A small image captioner, trained from scratch.
Model: 30M parameters, 64-pixel images, encoder activation relu, encoder patch size [8, 8], encoder layers 12, encoder width 384, decoder activation star_relu.
Training: 4000 steps, batches of 64.
Data: trained on rendered rooms with furniture, 145000 training examples, 1.8 epochs.
Rows from block 4 of the image encoder of a small image captioner, named by matrix and row number. Rows with one number belong to one neuron. Each number is 128 + 24 x the weight over its row's rms, rounded and kept within 0 to 255. All counts start at 0. Numbers have three digits each.
Before each neuron's rows are labels from the 100 images, of 14976, where the neuron reaches its highest value: "strongest on" is what is common among them. Only what is clearly more common there than usual is listed. The data: rendered rooms with furniture.
# fc1: MLP up (encoder.blocks.4.mlp.fc1.weight, 1536x384), inputs 0-127
# fc2: MLP down (encoder.blocks.4.mlp.fc2.weight, 384x1536, transposed), outputs 0-127

strongest on: red walls; orange walls
fc1.224:104128094128128128128128128090163097088161128104128177079081128128075128128101128128128128186128128128172128128095128087128128128128128128128128096128128128128128128128194156093128128158128128086128128128128128128128169128128128128128128090128128128128128158128047128128128090128128156128128128128128128128128082067128099128128088128088128128103128128146128128179128128128128128128128
fc2.224:128128113128128179128128168128128128128128128128175128159092128189183128093128128128071128128074128128128128128128093128128128128128128128128128100165158128128128128128093128074128128128128128128128128128128156157128128164128128128206128147128128175161128128128166128109128128104100128097128128171156128128128192128094128128103128128189128160128128162100142128128089128128128128093128

strongest on: yellow walls; barrel
fc1.419:128128160075128128079128128128178128128128128150128128082128128086100128077128128128128128088128128128128128159128128128128185128128089169128065084171152128128128096072128128128128128180128128128103128128160189128128188174128128128128076128128128090128128128128175128128128128128128128128162128128128128128159168174087128128128096161128128128156128128128128170128128128095128128097176
fc2.419:128128128128128128149128128159128128128128128128128059128128089128128128128165085128095128128128128128085160081128128128096128193092128058128095128128080128163106128128128158128128128176128128148128163128128128128128062073128128128128128128128094128128128128128128128128128205128128128128179128128128128185128084128128066128128128128128128087128128128128128165128158072128128086128128

strongest on: ladder; count: four
fc1.20:128128090101150128162087128089128128128128128154128128128189128157128163128085128128128128082190128128160128128098187128128183168128173128111128128164077128098128128128128128092168100166128089096128208098154128128128184128128128128128128128128128175128128128128128128128073128128128128051160128128128075128044128153128128128128128128128128128128128128171101128093154154128128128128128
fc2.20:128128169128128128097128128194100128075128103128128090128128153069128128128128128128128128158128128152128128128109188128153128128073128128179128074128106101156128128128128175128128128128128128128056128128128166128172128128128128106128100128128128128091128173128128171075128140128128128110128128189128128094128128077128128128128128068072128128128128128074128155128128128128128128128155

strongest on: green walls
fc1.279:128102128165164128103128128189128128064099128128128163128095128128128128172128098128094128128128085128128128102083128153153096128128128128095186128161128128128128128128128128128128169128128158096128166128128128128128128095128099097128128165128128128128088128128128128128128128105077128100096128128128128128090167128158128128177180128172167128097128169128128101101128128153174081128065
fc2.279:128128115128176128203128128128128128128128128090088128128128173128159095128128128079091128104128128128128128116128097128128128128128128128128181128031086128128164128188128128128128154093148097128128081128128103098128128128128128128128128128166148128128128128179128128111128128154128128128128128128128128128084093128128128128128128092091128128128128095128128170105128128128128187128128

strongest on: green walls
fc1.80:128128128128128128128128128157159128128128128157128128128128128069128128128128128128128128168163128128128128128085128097128128128167128163128128128128128128128148128089145060128128161128220184128077128128128128128128190078128128128128168128128128128128128128152128178128128128128074128128128162128128128209080077128128128128128082097128128128107128128128128128188167128094128128128128
fc2.80:095128128128128128215128153220128128128128128103128128201128128128128062154128128128128128128128128128128093128128128128128128128128128128171128128128128128128128128128128128128169064128128128128092128128128128186128128128128128128084128128128170128128163128128128128128128223128128081176128128190128128128128128128128128128128128128097128128128128128128128092128214128043128128128162

strongest on: red walls
fc1.474:128128128128164167128092128128128128128128128103128128128161203128128128128128128128091128128128128128128128087128128153157162128128128101128128163128105128128128182128128128128128128081128205128128128128128074128128128093128180128128128128176085189128128128128128128165128128128128157128128128128128128128195128128092128085128074178128128128128128128171128128089094088128128128128074
fc2.474:128128128128156102128128128128128128128067128128128155092102128128128159128128128128128128128128128128128188128128128090167071093100128128128128128128177128166128128128128138170128128128065128128128128128128128075128090128128128128128158128038128160128128128128148154128128071158128128128099128181128111128128128128128168128128128073165065128169128128065128128177128100128128128128128

strongest on: yellow walls
fc1.59:128183128128128166128128210128128128128192128128092128128128128213128128128128128174128128128128128085195071128128128128128128128074128128128104079128128128085128128055094097099128128073128128090128128128128128128128128073128128128091128080101151100128128128128063128128128128128097213128128079128128128128128128128174128128128181091128128128182156128151100128128128100088128128128128
fc2.59:128179128128128128158128128175055128128128103128128128159128128128128128172128128128128128128196128128105128128128128128128152128128128112128128128128087128157128128128128128190128165128199128128128091128128128128180128090128128128128128128128128128172128128128128128128128159128128053074128128089128183128128093174085128181158128128089128128128128128128128128157128128128128128128128

strongest on: yellow walls
fc1.652:081128128128128094128085097128110128128128180128128128128128128176163073096128092128128128080071108076128128165096128128168128128128128128088128128161128128128152090128104128128180128128083128164128095181128128128128128128128128128128170128104128128128107128128128128128128128128128128175128128173128128128179128128102128128128128172128128128098148074177128128128128209128128128098163
fc2.652:128128128118128115128128128167083128128128068097161128128128128161128128128183142148128088128183128172128200128128079128128158128082098049128128128128128128128128128156128128128084128086128172147128128076071116128128128128128173128128128128128128128128128128128097128128066128163128128128128128128197128154128177128128128128161219128128128128128102102072128128128128034128171128128174

strongest on: teal walls
fc1.649:128128096128128087128128128128128128128128128128128128128063128128128096128082128128128128128128128128128167128128167067080066088128128128189128128128128128128168128128059168128101128105128128128128128128128171162128094128128128128173128128072128128128168128167128175128128128128128157128172128093128128128159128128128128128128128128183128128128128077128128080128128128128128128128128
fc2.649:128128128024108128128128128128128128108128083128184090079156128128128128128128128128128128173128128147098128202128079128128128099091128128128128128128128025128128128128169128128128081173096128166128128128128128128128128128128128128128128128128128096128173128128107171128128128128128128176094159185128128128128128172128163128128128128128128128066128128128163128128128128181128106128097

strongest on: teal walls
fc1.519:128098128128128067128164128168128128128128128128128088154128128128128169128090161128128060128128089128128128128128128169128128128128128128128128173128128128128128090128128153128128128128128128128093128128128128128180072128128128128128128128128196128128128088128128128067128080171128151128128159128128174128128176183059128100128128128128085088128128095186128128128128169128195128128128
fc2.519:128128128128128128128128097128128128128128128101089128128128128164128054128128128128128128128176128128128128156128046128128128128182128093089150095128165128128165128128192128128128128183128128128152128119074156128128128168128128128128128158128128128128128170128128128163211128128099128128128128128128128128128128128128128128128128128128128128054128128079128128128159128128128128128060

strongest on: red walls
fc1.685:174224128128169179086128128128128128128128128128181128128128098073128128128128175180128128128128128090128128128128128128166128128128128128128128128068128128128128128128128128080128153162167128128128128128128128128171128128128128164178169094128128074099128128128128095128099090128128128128128128128128128128128128128128128128096128078128128128128128128128078128128128128162128128128128
fc2.685:095128193128128128128162128167128128128128128128128128159128128128128128128128128128128128128178128128200149203128128128128128128128128128128128166128128128128128128128128145128128070128128191128128128128128128128101128128128171072093171128128128150128128128128156128128173108128153097160128128184076085128128092128128128128128128089128128128092128201128128128128128128128128102128087

strongest on: red walls
fc1.447:158128174166128128128105128128128128128128128128090128165128128128191128128128077128128128128128101128128128128128128128128128102085128128182128170128128128128076128128158098095200128128157156128169128128128183128128128101128128128083128073128128194128089128075128128128165128089128104071128128128128128183128085185128128128128128128092128128128128128079088161128128086128128128128128
fc2.447:128128198128128128161128128128171128096128128097128128128128167128128094128128128128128128128128128128057160128128128128087128128094158128082191097128189128078128128128107093128094128061128157128082152128128128154104157128128128052089128088128128128128104167128128128084128071128128062128128166170128128128083128128128185107128128128194172168128157128090128104148108072128128074082128

strongest on: teal walls
fc1.137:128128071128128128160128128128128128128128128198128172128128128128128190083128128071157128128180099128128070170128128128128128128188066128128128128128128128128179128128128128128128128128128100190084128128197128128128128128107128174128128128128128128128128098128128128128128128128128128128070128078178128128128128128128128098128192174128170128128128091128090080128128097128083128098128
fc2.137:174128128128150128087128128179071128202156128128096128128128128128128128128128128128128128128128077128128091075128163112128128128075128128128128070128128128128093084101166128128128087128128128128168060128128166128128128128128128095059071128128128128128128128128128128128128128178128128128128128128206169128128128128128128128128128128128075128128170158186128128145086128058128073128128

strongest on: teal walls
fc1.135:128128128128128128128128128128128193128096160100128071128128128128128128128194128128128128155096128128128128061096128082128128128128128128128128128128128098128128128128081128128128128128128128128128128128128128128128128128092165098164128128201128128128074099128128128183128128128128128128128128128128128128078128128084075128128128128128083128128128128128128128128128128128128128128128
fc2.135:151128128085128128128128128128128105128128128128128128169068128128128178128128128128128128128128128128128162160179128128128128128128128128128161128196128128191128128094154165074128170128128128128128128128128161128128166093128128152128085128092128128128066128128128169128128128128128128128128128160128128128114128128128128128128128090128128128128128128128128084128128128128128154074128

strongest on: red walls; pink walls
fc1.450:128128128079128164186128128128128128175128083128184100128167080128090096091128128128128128128128128128092128128128128128128128128128128099128128128168128082128128128128128128128128128128128128128128128102128128128128128128076128128082065128128128128128128128128174128128128128167128128128128128085163158128128065128128069128128177180088128128128128080128128128128128165128128086128128
fc2.450:128128128128128128086096128178199128086167128128128128128128128128128128128128128128128128128128128084128128128128128128128128128167128128128128158128128128128128187128185128102128128196128128128128128128155128167128128128128151128128128128186128128128164128128128128128128128096128172128128212178090128128128128128128128128128185128128128128092128128128128128128128128128128080128082

strongest on: ladder; blue walls
fc1.6:128110128128128128128128094091168168128097061128128093128128099090088128128128184097128128155168166128078128128167128166128128128128128096167128128188128128128128128128128128128128128183128128128094128174128161177171101128081128093089128128128128128128128128089161128189128128128177128128155128128128128157080128098094128077128128128128166128128128128128174094086164128128154128128128
fc2.6:128162128128128167128128108128128128128128114107128155186128153128170128180156128128162128128168128104128128128176128128099128148099128128128128083087144128179128085128128128128128128128128128189128128128128128128095128128128156160166072128128128128163128149128112180128082156128112124128128149154077163128128128128141128128128128128108128128128128128128089200128128051128128128128171

strongest on: yellow walls
fc1.313:087128158090128128128128128128080128128128128128128128096128128084128128128128149128085163128128128128128128128128128158128091128128082128128128128128168128128128128128128128128128128096128173234128086128092128128128128128128128187159128128128069128128128172128154128072128128128128128093128128128128128128128128168128128128128128128128128128093128082005128061128128128090128128083128
fc2.313:128177128128128128128128128128128128128128165128128128181128128128128128128146128128128187128128178128128080128128128031128128128128128192091073128172128128128072128128128146189170128189128128060128088128181128128128128128128128128191128128128128128128128128128128128197128128190128128128128172172128088128128128128128176079128128128128128128128128128128128128128128128128128128128128

strongest on: teal walls
fc1.2:178128128128128046128128094128128128128128085128128128128128128187070128128128062128128128099128128128128089128128183164128128128086128128128128128128128128169128128128128128217128098128128128128091162177128128128162168128128128128128128128128128167159128128180128128128128128128149163128128128128128128169128128128088088160080128128128148128101089128159075158128128076128128097068128
fc2.2:128128128128128160128128128169049128128128128081128128128128201128097128128128162155128080128128128105094128128128128084128128128128128128179104128128173128128099128128128128128128102089128128128128148128128128165128080087128128128128083128128128077128128128128128128128128128128128128128128128128128128128128128128128128179128128075050128128172128128128128128128128198128128128128128

strongest on: teal walls
fc1.560:171128128128128128128128075128128128100128128165083128128161128128128128173085128197173128128058128128128183128128128128076049128128083128128128084128128128128128094128128128077128128128128128128182201158128128128170172162128128077128128089080128171128128128175128128128128128192128085128128081153128128128179163128128128128128128128181183168128076128198091128128128128128128128128128
fc2.560:128128128128128128175128128128128128128128128128128128177128128128128128100128128128128128128171078109128128128128092128128128128128128128128128128045128067128128128173128128128128128128128128206128128128128128179086128128128128128105128128128128128128128150128128128128128128080128128199095128189099128128128128128128128128211128128128128128076128128128128128128128128128128128068128

strongest on: ladder; table
fc1.220:093061128128157128149183128128097128128128079128166128087128128128128128128128128169128128159172193186096128183128128128090128128128164128156179181128128128147128128128128128172128167162128087100128128128128128099128128128097128092128128157128156128155128128104128128166128128128128128128128099128128163128128064128128081093154128128049128170160128165128128128128156128128128128091159
fc2.220:128128128128171099128084128128090165183128128128075176155128128180128128128128128107128128128128128128227128051152128128128145128057128077128128085128128128128128084128128128128128150083128128168128092128128128128128128128128128181128128128128128128128128128128055128090128128128128128128090175128103144181128107128128128128128103128128095128128128128128128128128128128128102128172186

strongest on: green walls
fc1.532:128128128128128173087128128128099094093128128128128128128128128128128128098087084128128128128128186128094128128128128103128152128088128128128152128128128128128128128128165175088180128128128128095128128173128128128128093128067100128092167128128128163128071182197128128128128100168128128100182128174169098166076128128128074097089128094128128094184173128128170128086128160128128128128173
fc2.532:128128164128128097128128128128128107142128128128128151035128128128128128128128128070172128128083128128128128128128128128128128099128128128128128128205086128186128092128128128059128128061128128092128128128128128128128158128128099128191170082056128128128166176128154128197128128150159073128128155128128128161176082128083128128189173128128128128128128128128128128128128184128128128103128